config = dict(
    fused_qkv=False,
    inner_norm=False,
    num_experts=8,
    shampoo_beta=0.95,
    weight_decay=0.04,
)
Rows from expert 5 of block 5, named by matrix and row number. Rows with one number belong to one neuron. Each number is 128 + 32 x the weight over the matrix's rms, rounded and kept within 0 to 255. All counts start at 0. Numbers have three digits each.
# up: expert up (model.blocks.5.mlp.up, 8x256x128), inputs 0-127
# down: expert down (model.blocks.5.mlp.down, 8x128x256, transposed), outputs 0-127
up.119:122151105126158126151112128111083155144119145099154160122225090182146111132097150091122123165120179179147132178159154133158105119105076116152121115150142094090149141071082124158129147147091129149058151091115053119127153136072166095115164162145110121160122071077122143120170126110090171125140123096133196154116131115136088085125143144147101092085117149107175184153124112166086092126116
down.119:209117088113118103099160175127098133087146096104164104146118107080078097158162079116112201098132117097138106113167084160122104166198099119126130154098143153142121122151090130159144138123091100150170150184121167158117052148093099127140130104140163124116152109174104090095122125113120111143143120161107107082156135175133143124168124143094119154134169129135130155052148118089152194135128
up.120:105124157134105127160093095132171128131174193096141120203143118160131149135124092143134142138142123132117175105088117138132094098100118146106137073114126123169111100064111185154109114085163114170104111159127117103152154138104146101118135111171180086219150132066146151117164086082150166134113136065139083102099142158132115117133152145137086121140125149132088131136145131086162091071142
down.120:120131132123104146134107136080161055137086089163094130058157117160198073152192135158139110158157114139120078152127159099099163145163144112166118139141153128121157120213141085172215110172069139063126155128108072155120099122189079111142063089117083119123103158147158056158092147148058065094158138220140078120138084152126210122111087146172173113141080137131152103084119174135147155138106
up.121:097146137117104133087103146140108117073133134188163170093120070178207136149134131108105140102177099092119130149168148067146167120125116104176119086109113095107112087180091181169116134098061207216178151158078143113141042157097066130112106092202146142096127107141098160048101163100147087207149093133126151062088184098058131131171128110150185159216145171126166144123138147117169094117161
down.121:161141134098135177208138107141130182164175111103052083155098163100080123162164102131179109125090169153114129110072141171089104207154080135092165161131109139159136134087154101111107139125138078116094101055130103182154228145129205160159135122041112119140099149096231119133154048134096155004130164112176074151139090139188173127078122215120108101073093061100115188128103123136084108157122
up.122:138135103169153134169136131076110121133136105098161152092130082149096099113086149122078134082097120112132106119128155145128134131093154133127122189091161109151117163144103133141097076156110150153147107125123054126104113153108132120152104158095183091116127075101138170169116159111150091167072125168169148177181207105074146105117156128128104156156134132076150095100119116186126124120173
down.122:123117168136110150145102086141101101130127156166129124192077178174166150117134091116183126123128097156114130144099112131098121166155135113096115093135165106111118164118153102123135162105108083092111108127179225077144123077090124122146131104103109125167143151153119127094120105184145160122178149093105125093097071150158084135113096070100172106135175145116141174139135167123103113185114
up.123:150108075159174092145126145129111059110101125172108148139152155088139140139098155152198083117133159171104103085103154082135166076148111151125162128084098078148154148130152139110168099135110120131141145095147128132161126148125073131066110117105158180096133134122119120099125137109118113166143169133184086123107126096072125117143120110111127152121165160166121122100145088085158138109190
down.123:168150161111089115062143128144132195114126162080160125111129098114115134182136067071076170107102100115151167154167146183146095147115089117134102155153161164117152126101150112164054164124125118141110067173135101118083106103156170145217111142137107140128134109094144082158126111167123133087152117168087154102128158151153113054129129160149119152134080131142174040170052146147096124119085
up.124:144157108132133151082138095125155164116090137166150130144151109163129145135125150087149172131186132126155111108114077118121128163156207079129150105139110119144126087201227120093134165128136128139144082087172162180130135168121180150140155165202098087098081079150039096093174069128048123076208155164116107048093117150111102148177095144156126122104074155094143149141141120149119113105059
down.124:119137126100119108166109144124094129163202141097130169093099137081137136124125121153059100126098127113070126159113216102121118152081060166164108128133161137143146169077045112141116079157093129145150178152136126048116123081128048154143131131074106144171149135098182149120077148108150184172080091097126150137189156110170144149078125146100158114151192093148139127138128116141159112142242
up.125:114159163109125153083104115110102122054188155123139118120201144113131182170147116124101063135064173097210082146143143101097161169134062126089099172134124129145132129168095082140125157187141133139119122116064085081113127172136085133137104095102104123183164167168154101155068121093169165145130143115162145142176097116123082137100154119123134084123124102113169202116099134137112148129116
down.125:132164098117166127110152085166140108163100096116161169080114175112122109168078132086169161120125117188149144094127195112086147145163128087138145105113114157064108089163153194108112094102142149140191212099129153179185159091159154075140142079091139119062142072090174166128084151107101103121109143143055142096145110148125154111161093149111119132100109168096092092118193124154129086143154
up.126:120105167100118165126105053136140148081137111184138142160141136135111097093073135095129090148126156130135215127137149121116136089141156147149112110124115099104136130119095135135094136174091080131108123114155151083160151136095171179174179125146146104153135097120124168134142147117162120174154114132119128088068123128114152118133105125104244128099103106122124139047136109130188099127178
down.126:183143136135094117107176115126109096155113161147114110110125104164108189144203135108100117066130122179156061148081104126161106190141074103149143150160094140165196127104142120168124142129123160150098115107099125121129093142145074100109102133104162130123177126132098121070104087126148110114089120133146166129166141099168133107088186187128061186169171121087142125189149175115085104172050
up.127:123167159122097145187142108136154079145145165095133118126142110120160122116129104124147132164150138120168169107080078135157121160110138119117092123147116095139121151155100200139160102122149064097127178113053118157104111154124095091130098088116092115126119121152170128104132051129186090165150112111116071155110150115091115152119094137105164110145141123129120096202117169156119122077156
down.127:087089109120173128103135127124103171107118100109111179132125137168084132102077167148106188145092091146125107137118190107066149144146136135117142097107099117117113128167155034155142112148114183142117085130190150100163156098126188127090094137161165131096109112136124071125115168150068120120106115169110133138128109147162165074146151121147094123120120091175155154037126102171178099141133
up.128:097212123132139134146200102063156104140092112126148114125105132113245117152077169104144160115184057109147135079123131101151205142133063130205102135131139135107120167166158094097064161074131165133155086139113098045188156115160097125094142117124182127140123136096142104092123115126088143144117153148153105126048056096143141148144144076121131103084073136057182113237132157090146142133111
down.128:162029118128100137144056098188092143114146152107121170161197171167085151143130127092117078134060181128115122170123109155114092151077183118035157120168106093172161097029093130161156112206115033124081188129197150190064167114107168130160148107129134127135143158098097163145153115156173152064150124129130151095198205194162031054114086138188159162116139124188057116061103120116105160170089
up.129:162124163098178142133156163127140143124136160096151107166167116178085164139162145170178118132206112158143089148112165116117133144148173100150081155138091205097111102206139156147087101131042127144173115183095085154067114096133103150109107085122086020151147094090139130118024053124115097130147138095197055072132157155158085151107146080128123116051159125113164151124113169142157120142070
down.129:115170115149108101120139111087143130128148085131074168124126147051154079122062133102124106094012110092084174127136076132132098078114118113113173106147144054148112098113181114145173185133127135101087146075088169189173145136117121096176198144195147211114154174056079126195225210118141145113139146130107157182102143069091156124109125126121146163161100088160105127160156127124094121132211
up.130:113057151159150133183134125137133143141163169089125091137124145148115045081104085094070151177145158111149122116090159148127170073136076135094146176110120169128109106094087084135092165141095148167097068176170116128183120161089199130200138142178151178130180117149173142130092120189145104144120080198157094124149089104107135128120086087117183085156124169094085157146147176128090208119172
down.130:130151159172131100184096086185061102137151121216063102155152094166110156080157167222117114095186137145065145137185168162218153091098057141082116100121089121139091079083189128184111164152068140147116031137183100111140165090119115100200096155152160126066082159112194127133070116073150075126058166189146122112122117119076116039185088187144122136200073154130115152094136061178120232225120
up.131:115131153112142178124114104129198112107121097165056141135155164147141124119133150188134112101089111150094097097167114165075184101100138144127106181180122117151097092169141136107089160132034168157205099154186106156101165161188131124101129073065135146157124147122095141130154155159144099115071081092165151099182139148118082155096171156088174151131075092154109083102079194035090089187045
down.131:159180055114105109091163164151081168123171145097173114132095095098060117155154106128189137168136133197132216169149159141207064123148104089167193081089105134097140204172119084195203074069188104066131185097105150152136063130075146109148095139153165101046133116147178156136074107095023124142237165181078161132074157091096142068150114099126094089155207129109073182119185046126146150046164
up.132:161150189112158068149091087144161116086137114175117138167111148134135117171163151145164107130083182179167115159144152109143134060112105115118140103131165116135142140131137128134102091084104171190126181109192083168157109065089147159122103136085097181124093125140124091148157065120139153207111119149127125123152081104077100075156104121100110131098091134169070095130189098045086086142118
down.132:092131165110116113118136122201096145191150149106067075087146097102132160149178188143145177141142094104127116104152090078094141140092101100163136163124117112076132071118112124116107083147169130113109129110138146188140117134124123153219135118174187158139101183142107144143115148105144127077141079129182120114116120124121103159111149149150134131157131143120079144135069079111161093108161
up.133:149093148108100131105111155082172101133140131138091151091153142146114116140128168142149143133150120180128115172132117119164082113092142136139081155140108077098103151104119181088149160107135063146163074122124104173133128132123084141178158118168123072134123085128143103117173178177177086070155145136091134094090187167108111119106117170092133094112150153151133184087114126131136120167125
down.133:112113088140166131126098148143108151181081105079170098166133163103167150119125136105135114111120129082147113074129137138102131148220127128127147058108170142123158090156139120153145124123190155123102148193160096106137154155136139128122057131089128131139107147126091141108151093083089112139091129152182138160123102119115148141121157112111089152092134153093144104165097137094110153104129
up.134:141129124130169117130084119174128139077066104134155121126094118140122063105096124121212086113111195150084129096101158081138160161078087141079087107154106186099130141188170173121165128169110125228136073074088178122037128192129148094169130068158133087143147091190101196103105136179145159148142164130086159154135087167123137129121136109112142091138069124098139137102180087131104126130104
down.134:133124153144125121119125101135142107178155183102125141132154154065143179182165097153111165118138160160168148119145134142183141133060139123136184132137140111093129118138137127141106092149130090093125108205162164116122117158124151166136084142091127200103171171086152100088156083032121023116174063127095166137164135155118122136131115173139115112142146104164052097100053111064121125119083
up.135:150092119138093122141178139128140128118110082135114140141099109110157087168108114106129111118117118157136098169119088131110138137164098092115114151081117102159135090130068161114160188145151113132121129150114174149142167100161156103061156125117158123145131172099157151137090125152136083105127117093169117167065190136146110178171096121120128101151123148123130114108105119142134118110194
down.135:089107117135165114082059120140132184150177077109130132156117196083154080077100159084161077129147132145093160115154110131116116114127179133146118174182167172138161166105196133123165175137126106103130120094079111114101127093058140087107128162095115105161153125089136162131140114166134154169123159115117131150162125115132149098139130184156195136143055101081098131100126103108117100130142
up.136:176174085147176130132149125152132150148180147116086105119116092127177093087116154082054125118181124141127142080162110095146127132132139123136116190111147062123122114132135144103167144120154124135107140134125167081167179108131176139063085133106085119100103123118120121089159128133102123097080112137142147102134144130130128134158112109122149188069118154145136137153167090124152123162136
down.136:158120142146135123157116153064122089104104138112186136079178162072166155101150127159118156120055157124105120157129106146108095092088114136101146163124126089088143111174078108098093128100124141138124132121132144126132102107161122165089114138159127143134146146186156130164117091144149134139153106201099130130127151120143147140160129090098128137120152111094118153082146177107085087158123
up.137:064145203133163174178080175102209132156209157130076141123123102122130079171112131096116163109171140096055129111147167091064093117132161170072055086092146107096128122123137094123137110158150108165140142136168168165111112144138177132132093100141125122104127171083232139079100152184115132095174097178113107096090147148125119143141096145170125184200117122108168140107144074183061093206148
down.137:124109061114075139165173130144156135107149154182165124084109148122138122030103132113147136177151146182145085076117182134189116138192116110149184116146094132134100146128122130178146081073144152086135108148073152088171125200053124129114130182084140097176132097186071100118113072070119105149113148156103150102127096131096255057107131164139143065157143109164007104150132157128190133108114
up.138:105119107128129178098095104113070186130138160104132162135125128086137138177136130126127133126130140146169135192182145104134132138165140120120080074141135130129140163125130104105119139133126076086129062075091087159129174112161159119141143102140103136110083085132189099156187162150126079133110138116076135129124116148168165163081116142147123113123107134174138088094149162113117123134126
down.138:106089075143134135161084111130153153123132104123070123119154164107063082118099169099131118144120142098130122096183101168119137144169139115120100138128108144130081146118121137136188125203132103107140140129162101173125161165130124116123163158128110142117124125133061131114138126112088162146119120139141175107133141154103098110125120081174184141092180082148123144132166143132080127101117
up.139:122180168105150128059071126129121118077119074163101157192110135120087092197139068196201069136112083144091176150116019116111166206092146144128103083180094163122087187166124190144127107124066066147059142133160154142103156131079095091112152115140167189131139151106190152078136173094140087219151093131130090125154132164103123098183186187099119111184117177092143099176050131097121158106164
down.139:157048131187077112154146121134147106122092175106194112057156179082150183047191201078092216107127141138222080076144231137157088074175138167061107132068170097140202097175133096070103184073186168116221106117075133105102100127243137206094085128102140020103189143142047089182184073194097233068125131089113154107096161068115150168095109065103209146073134124119121134123218176165109069065080
up.140:157137145105144138089151130146150118132065108150109146164137155136078132117117125061134097144164146135122153158144115169139089086217171090097180152171132068173154131094141090185174115104126146118141068171147134120119111099140151145150100070134118112096101189108123176051115158139094172101142161137098112082106063115111145135129126131125151139138142181092129131124126122099154120072118
down.140:093116131107146100183126119085178149114127124108166105142148115113159163150197132183121103142125120107128124113106105082146151162088096114155071088120132154142131131105103173098090112128135100168133205130082083170117137121130093096136144163160181128146160115126168112141102074094163146103129124146143150138128170148109163149099128156146085091161065099141109090117140130164075132159131
up.141:103151084189190135177131106182132096157084136137083126099130150140128081092101091092147147135160148132109123162161118165099225127197075170124127122085112098118095124096128123084137128155171124172146140166132098103161172158118111165101116171151143177145173136159190127086134220129152115104137048081160114101082165140108163125078106138204140122083096089072129122125093101104169114080081
down.141:149159126116102115104132131130149079149165146078153142144113149150165131138172143124111122105093076110098139094106187102119061085110127140120169193125176140144176062163126134113118168097105122137121118122092120124089088107147136149110169072113178070124104162101116135170139106077169088121126182174126106139101096115101186119114147142095123131122139135139143123168107143150060150164165
up.142:168123140086112173095154119126081157161122113135190129100136207127151131139112160111163092087133031082111164159102115093106146143117161136148179118145131121142105123116114129070150182158136132117101111105162102162158140139136121113108106133182098143124127159136118111170147149092159147089169115065151146135078076090090131102123139070207136129134103117103164147158121136135086195123166
down.142:161110073108132103127130129155120148120162047164129112162096139062155099152106113169153161175196205123163101194182172192160131213084084137119135104050146128130086137145152156151114058072149187123166163095122165075042086112145197146144099092068110114137121159126156147106122174173053094141132180164119148131143174083125090109112072153107074101128155147077089095055150057078168115102123
up.143:094139083106204177115096130130171120144122122134144143084137103114177105126154113127073198130128098093130112153086142103120160119136136123155136075164119134106176079121134177135117166155118105203128102058177136119117134161176139122096091139184108111124142099139116118069136130154155142080156114152140083111085125116092120120161078147164102159146147129152085168129132090167116119113139
down.143:111115087136086124158097117115125140143172145113119102121097109124153125130196169130128076143168181106099133091128124121151059109154109178155126199128159124125163166125153065100166168157154113047097120109146149113121124089114153132149200147119142185168116150123111108131130116086061117153076086112100130134105099098091147144146128144084173144097096120109133130102128153107148145133163
up.144:157133128109117091111121146124166146113151129124123092116138127092093147116111112129147132091176123118127118136095145163099153148149124154095155081108159141125141144136150092102130108136115073180140108121124164150140138150120142130126116103131138108135145151148099139179125096141115102160125115080144173127173142111153154152120089120088143148122136107095078164145125109172121125116113
down.144:161129145156157163141130085146111146132092134145135127120125129143088130110146122119119135133132118098164086154135113143162106131111095142105129111141140166131126131116077158165155139163129116124128134132140088147093148156138151119115113128142092102115098114137156144133117110103135163125127131127118115179122137131170114110114128117130088149132145134143101101125120157086126173148106
up.145:083112132113103144136137137158097139092112123139188149066148123104125128145107119127201088133094157122153117156104106137170111139127136166106193078102090153033142109154157225118110123129046133114101135092115098093120100081136139158091165104170145144111109141127086103113192102140162137097091152089114159127177153129128156165156134139113118125168126140132142100161114159054145097135147
down.145:154151098153176119133145095147139126193065160112044095193108108162139130131154132148064158152129081143083175142137209112073169137131138137154073161134143126157126128111081068170124129141174131126140137145170162150161151158115111106159130108104071131128132137110101157137110163108111106146145101148158125127108105135159053105097111108126080173138117095140097142133094078141103148087118
up.146:107147088111152121163140137167123170129110153132150172104141102108106090165105121182133130125124118163121128103185157117152153148124099128102135062119067111155172134113093103151137125134082107113139094081104087094175156057075114100133135097126187146132091099114093105116139148117143169194192104108096099090151168114158126111131111138179113142170121134086169154099150117156160092145158
down.146:136121149119078089091150150140119086097069178128099125182140123100061126153192106088113158126125178096150156165072148108126093100132137083150134147093161173108094139186189139197085093127166108132173130165138142203112044174136137183110106151114127121116123130141144106125112107160131067083086092133135143137112141128106170124148126123108155156119156115149112135153101110140097148075144
up.147:162104152128202115135176095102152158063105122102126155141117066136094173137097101127110121168089135180100137135117099119152142170174091091082136098115084093173164073082159170165149136124208083111156168065196116132128201159127172111118130171134151120097160137143158139118151123094124169170133201128107212098173107115123140126069114107083047109167129142118133099116097090051113180153119
down.147:089134146163104105213171143136099129138180118127090088119129166143118101174162143092159095134147099099148163099172152167101158147074129066173126175131147153121123149138118153061094088103100089152141124165051179142111103155142122140157160110091133136161138121129106120093067148105116155115117106114117067065125092130112126124167126175160149144111084116138150137142100146136125156098107
up.148:100167141134130114085220148131145118146126110089096161168103104187118098120174115081135100057186148131182108192130156165188113121108102097100161142128099112138084088089155119143111070096126118106142083135155075127117117131141132160159139129146198108170173099131166208098172156141205183059094132111115130089103098146108113141151110095118128161158130139104129178104118082105120123058094
down.148:134154111052126139191053094102134092150155144147089070089193097180193099167120142144208151159155068114055121094093145085126078166118122112143126122121165116159159158127112200107117170129054115139136217174114128090189149151164106176153130106096105051161079181117113042153097161148090173123198156189142157149166059052164134137037105186176113008103086100134173126116161201142156155124142
up.149:134108130115132112092076122092220104115112092149160135161153136142143175148105178118154117063136136089155177086113065102086147105075086080148115168099127065141187135148150154105148115099107092116107179103125160180065138145065136136086115157115137114149102100149064128159173152153110157120154109082138124126143127128166105146086178103139204158095169157115155156134122099068197028134176
down.149:113172110174076144145190124207077123137134152110111163133117095151094110123139070104099090138069170139086071160185203127134118143188159211176107094148164130136092133160137093137089094169119145180166035101200094090171141143195051106146097157067202170112127118115149120094117135087180107124098166155130149087099146164124173129178128134069080129159073064106078078151127116164067198095069
up.150:155134136124142156137171141135098098127125135123127138165139140110110081113178091114118117071131104086158113162113109107117152105116170137115113121100170112133087077157127129134144079156135099167173128161146127177131098155144140126150111129147098076101138061128128108149123117095139120155145152102134186168133083087091125075162170118128112148148165063119121113160137143159129111142127
down.150:112120110123130054138137197141136146155168123154154095138123156117113113112110086141095117169097159165125112179108142187127104145076111124106137095140113151154089136123134108121170115117130150151123116110093159105148167091131091113171110168068118101088094122162159150135090129198118157077120162124168120112155145108115114132114169110111112143121124076119140150096137145125158133092107
up.151:074127100125139097114155121165135117077117154109117102090109133162124117082150104122107125131152192091164141158124119181114161151231122094188118178127074124129139225115103096081145138173186111144143168137141154169119205136119134120119146165112144133119113203157167153083169122127157142109102131141107163113069123085164120110096119131118128085119117171078114060142093149144152143104099
down.151:214209119113161121135135138086145100121164085141136121132126111116171108184028077098134111154146141089120087105166103097099129145071119155079183121099116111113128065104126133135156207115129147189151078147082195147091120146138138121128148131089086140105155093086098082173059149138103112166136174170152139174133095132069189135131142050146154147137084111140150147150144147138100067135135
up.152:113136148123171146167100140116089116162155081128105082122198113109117110138121132117192125091116063122069120140108094093103128086151100136155101132082141142143086086148103136158156113113173185151125097126117095126157119152100124160149081119101088103143123103078153142116108152083101125077208141096134071193157127143116114203165114114080091105103101117131159119156123119118168171147178
down.152:150152128126102153141122109131161084095118115080128144144090153152178133162080097094099087206162139144163123130176155167131144123121152129100164132196133123124103152062206099134144164099092070100149153136088127107124132114119158111087155160145104165115114173120088090110136105140104154163080163076134133101081126080115137123130138088176173129129136127116079176114162117086080080118099
up.153:118111180153134110217090162185144121134106168109121152128175139071130081131077146121118084151142164150105104137211121176136146126088177074106130063180099080123080137146150109091144090064185109150161131159108108118069095124144180104141134158124139178116128158122211175131032120137128091224108088169106148124149109074145099074110119148166066158154177111144120130165104107090102135134125
down.153:078087088110145131044140097165105137149184174135127084133141153184110167113174124078087125131110086103192142166040149046171070127164145158135069117105115191126179148077162120223138097150074093098162167118124132168147133208111039119091155115158159136137125105156038093120139131102126134083167132108200129145111137133107214144138150142077146146130111172169132091119140098203121146124105
up.154:128108120121126189100162157196128144185138087160166098106128153132149104086097155142146140161128125109101117167147120148107155166145049108169162107119136082111166126114117094100146176109094208147102090066118121058181187153151117089084096149127154111168174094158120161143136089103194116176163088108143080102113116195045106153091053178067104100137097103132188108092165131110123132106118
down.154:125138121085117100161086126116068160075148127109177109168136086127124142184151162069156135095120118066165153134114154077177088142194154161137181152115104155144097172089153153127101157126201075083130116125107133119126081148075129129110159143145133190063073139114101123137134085049110139113149136071121142176080133072159122146127145138112115153139150116131133080134107125159128102146139
up.155:124137103120138124125144138133203182211121177066131148160137134093108085145104160105095109138091074127129102123102161155134097135095127117113110169205108114095128178102121129188165121147103164135092118108103171161114151092210175202100159079072167149133118126151076111069145113135081154132199117107084126125079114122141187127187150087084093134159146162120109124126133173065101107134117
down.155:097134094128101132114117123131159114113147108158151159128182106164121151124118064088132113135172177110132213175118144143106118083134165147123165090119151096115172093142160154088097122119134094111155136176160085103117115162071114018128092134195065116162149095131140063147116159135163151113057151166184132112117136110116088087077103136125120152148118078115177139111187112135136122151147
up.156:141104159195152104123088117131144112104131099117165166104091142154140139115102130138133079148097151147121184117126101106104145135175157145169107144176096086154116148138110095162080197089119100074147175151110155110085123142120139145150169108156161148068118184157152134085150173141155089113076144155138160085154062148081102146134121156104154113168202147150110118095116147050047122084095
down.156:133138111110111140154186131123088118114087169125137079133145150086097112091149110108144175123142133118105132131141086131185129098154152101155133101150120146137145071157135122121161106158129148221096127141127118143120131166073118100094129167124072130165133115124106115173072096115150152135167101125124107170143116161150174120154145116100121135125059150098126109120060101178176132125129
up.157:142123122175162089105137124087178130133164153116123153147121162113182114110096204111073149114174105119129212085155088113103082069132137091114130154164153147106079130114137165140150135112127119140185131128102123149166104085129068079135154111164232112192145084140075059160142133125088179102066178087114097140162122139095145167076088169180144143114131150195138120121127048109100125135122
down.157:166123137092106162115133146133096138118084109124144098110145118109113135154141085082147074164096171107100070154134140130121116151094144165101160142086133119113158115076162098107137110121125141163157155072123111112078140200174113148095123134158047120108147186097146208103105123099158095183198090151160135138131131132167132181113148084140086127116110132104119162160164199109123152129114
up.158:138152117168135117107145154073129155100136165152092124090116132153097154123136075114155164115081137129107093106139147153107104139185120145138122040135138131118161170100144112126163125120121107151114089151135153128145123151164096141135129120154118098105173158130126164119132106123172164136168115107125137155148093114148087104116128178117123191143122103123153074131129158128081094119148
down.158:139120111109115181122103095167122121102166171166157137147112122106160142138118147131120162123164088099128120127173121120126124149115146114143082144181138098107112099146108157119110112133132087146124143109139107155137138151102155134132145092108110157157082135136129139144118099146090100110109126132130104081147136130116106076167148144115109127114120160145160125120136100127136116103164
up.159:076140111134165160164125129133112070106116145107109129148153104129162079080132183128118130149150139156114103153144136114107131144144148130123118130121125130117135145165135156108139116148144136145171136167148112083114133105152131112109102131136110142132130094110126167154134145162124113117096079120108134104097116127143129111142126143146105113113142142103140110133148131133115113145104
down.159:114132120118090108121084136104147144117127157103142107130177111124158145131143123138121137097137123127150086102145132121117135115152120119130144132113146137151134089171121086152138167118099111125128089090161145062136127163097151141127104112110119132139131147123108103125151109132143124136121126150146153141146093109123144092138137135105186161128125129131137149166128135118118144113140
up.160:188088188148104082163115122154120123142106120082185180103128153095102092150160101133117139094172154087066124098119080129110064119138121129114146134148092076139154157122163069092123206121186057117110145152155083083199132116148111186065117138147117134085104167139107143144129091084072096133105122111089162108138122118133153169141137102207137072138116105155144078189146173107157145103145
down.160:102165105112113123122149148090128138157174151146091133103149131095138131118114136145148107161127112158174163195126163135130161186130154102115091157110141156094081137114090185162110106129083138096120173096122163134074156131108164060182149087084152144143143091143115158096104126130132120127138156155151084122133141126110117108133124161136103138158173117105164131102108099089033162087146
up.161:160105109110090121157180139174094198162139087133103091072136083176102131130165140155172118127120133126125124199130138147126141126131102131149174116104153103130154071152118133149092143081134126109102139120147107175160169131137083138182148106151124104145146081076073109129101116141133077068162115070153102160166143103064142129189107107103155095102100118131151065157145162108187084151072
down.161:088121113084168154106014112120146054142145185138107155199137169107155113136049100153070197120124139097178136122165127170126110094144094088051079147197148147121131228095151109095113175211062063135113157123122112075120059128087163162114165161152145144121108117147142079130228128086113202140068143159138117075133096164189117122097180156135174208120162087112111172129098064134129171120166
up.162:209178124188088186134185123127140132163144137070153059063160098075115057138145103073121121155090127151189104111160118171098084156095171110114144103175049075111149175139108195099113167179140095120105119116118120149133131154090145137147152095111140197127148137117125123175151093057110090135082138125146177142106129083141191103126126159189050138147127124164137136144090192143108030111125
down.162:051091112055187090087116139088152121146157101169110180179102122191122142130111134181131143090133126148075154124128169125136189106128115098132097144096142191134064092151157052161137072128098115140136102140139183089157139102147117124156093141138105091152137111146113159100079178188157137143177144121106122132160118137122083122144114137081168122095149098101132136114153113115144204125120
up.163:156141143179139103140167101107136116143087118122138157172189142087142174158169107128087182134143172118166157074109087075153157126136102129133180179146122174125143169151125153157119191160075107143117121145044171111030072180075063108125158119129098133161147120086065133164153140109114139175144150166098160162139091139112114121108124146128135120118112113101129179102130083127127122156100
down.163:156156109000108122109129149103071137133161141130117101106069182101139131110155141128160132111094179153111128146129146119129152097102154132110149109109125176093150108095162134101092063139081168139164150095186083132163213103215174129137080117117145157102120136139141102200102170170180113115143114116141144168150121144129139119139130137152056149106147137166125146125124133094154112074141
up.164:105123106133097179157077094128171124154110093161125058085137115127127120160148120097048128165164113162119190074154156119134096148119173119106142132072114178134142185121153107128134175093141116159142148130191146178126098114104100144133108094142128169146148130115088138129133142111080098132093116143102135128117129113125158127147140140132132131067139142119143135166098139145133116074141
down.164:123137089138202154133134133114152085133143115140158143135119143163100110123135098149124161131112140136155109147146112140120143133100061073135094117139161087093115121142113131138121126132101101091101114151065131120163166113135158168087103145125121119164100070161123105139124141168112165111157154094181135093108113127063087127121152102124123141198141122168126144110136143123140134165109
up.165:158132128123119148092107137101148107108083164178140127123148146090129101106092121197129132109155113154123080168083124142176088175150094120144166124170170083099088102174137100128104120124088163121132132142097141143106133103201205109107143098117146083144203169083113108132074102104098095210097180119106134108120120162097136181133064158132191132121104112122088114079203154147097130175139
down.165:112101128143162116139138114107138134130165121113099128213146104189153111172045124116111085143141140090154116127168095096099146135120141142113110166094098123121143112060181121136179129149166074109107093149121139123143153192070126091139143158131127078149109098153091160150161121133199113106151106132168120098132145062135194078108168098080113066131144169147138084135164104126169101104092
up.166:110148132149089129072200122090072087125164116102117083164165104129173132085183129068148111092098160105144148153122191094122079094086189119129086123120128189111132102105148130184042103153085142135175123162131108155117160127183142110088129108151123134096195099150169081171099095074151122101159149183132133189123187063154123118094145111113114178120154062155140124195113130082101139158179
down.166:141088064164123126112125165142195130140083125161102154099081131104096110098042172143105101120131016155093080143113121150096203174159111110202151183135103040153133154146133119046220142096119129116092124108138162145148099106075091209199150129141107139101059150080124183088179185173163108205181114088127135096134102165102164171136109164119174066124080164138159140064135169209156086123061
up.167:165134151069182110080083126117091146146077136127074058134101126145130063146131160140161151128142163143160094142115120136113086089141123165132112109089138184133118122154155125114166131095157144197134095127129200117106064119172143171155153151094116145179062116151128095105088110155146142115138154173147131078110187094118150155143097090076145163076120148108164093132098139150200105122089
down.167:092144115185090130188141111108154094120131179141179155062169183143124166031143129108145132115069101109109135120121150115105152138099144123086143115150156128111151119144114155148089095124176170075113137132124098122159140121092134110129110165132121145095140100090091162178162158142130130110073106104192147174120084162158093110107184115151120120139074104161113109154174136115137133082181
up.168:087096100111092101090088156182095108112158163123144163148163094064158171136131143160128141101132096196195159180141190129093139106160074121173111115149126155169140150126077132165079082091149111128151132093213147150129096156169166085102135110145102174126086091126135090108143100167111128103101085150107095097157151111146125086113141196123120146086060144125108122158131112129101142089173
down.168:092128134142099167133129140129151139153101128109127087084098151172102130160128171174097090108105176072100094113172074097155113141091164129100133116120137133093164131110095104102136102178205121109096094112163115125164137135046146102128131134092144105182085159150151120164150148173096189114102130140149126148092084133165103128166088148136169121138186106126107081087140129114125133127113
up.169:088172152151132149142153146128114053142077104125096145149132173063133131121159131129104172191127085124126148135086153107114105111087159116120134133079142125115140088108131149117137198147075150149130180168147123131099163139100108104143071148159139158132134153140141169157120139105110176110151140174148156085057141112193128119131125090117102146154111069100121099113100147106106122155115
down.169:155069148096077136124139151126130132111125140128132145128124123158132123090125145151137079115136122125147114122099123156089166150200129143129132091148108152169103156134167140113152093101142091159109109131115148149117124119132163108097146138153108121088100070139059133090174127131157136139108118109133155159172128115127140081136123129135112148156177105117127109162138101151102156070099
up.170:157129086151087100114093083096106139165147152128127094125052181071072170130054111142164063100074128176177149149142116080142125114181112128116132117070144161155147166093139154154146081143069080149099115027092161182127096158076227066136125153169142105106051090126156086159203165074119161128132172108100138092072104136164117149081173170207170137108189127164084104091149183120094135157065
down.170:089104128129097077223106154136093163087123155095139158130192114120104078168108156144111106126103161125140073157132160174137127126127154149136109161130134133158082133149086121082206193195140081141117100100129103153132168132132139163128134124095156090115110141092082097079125106129142060028120174121142130109156198155099130082140073153185124098116152126178109129117133140112105117132150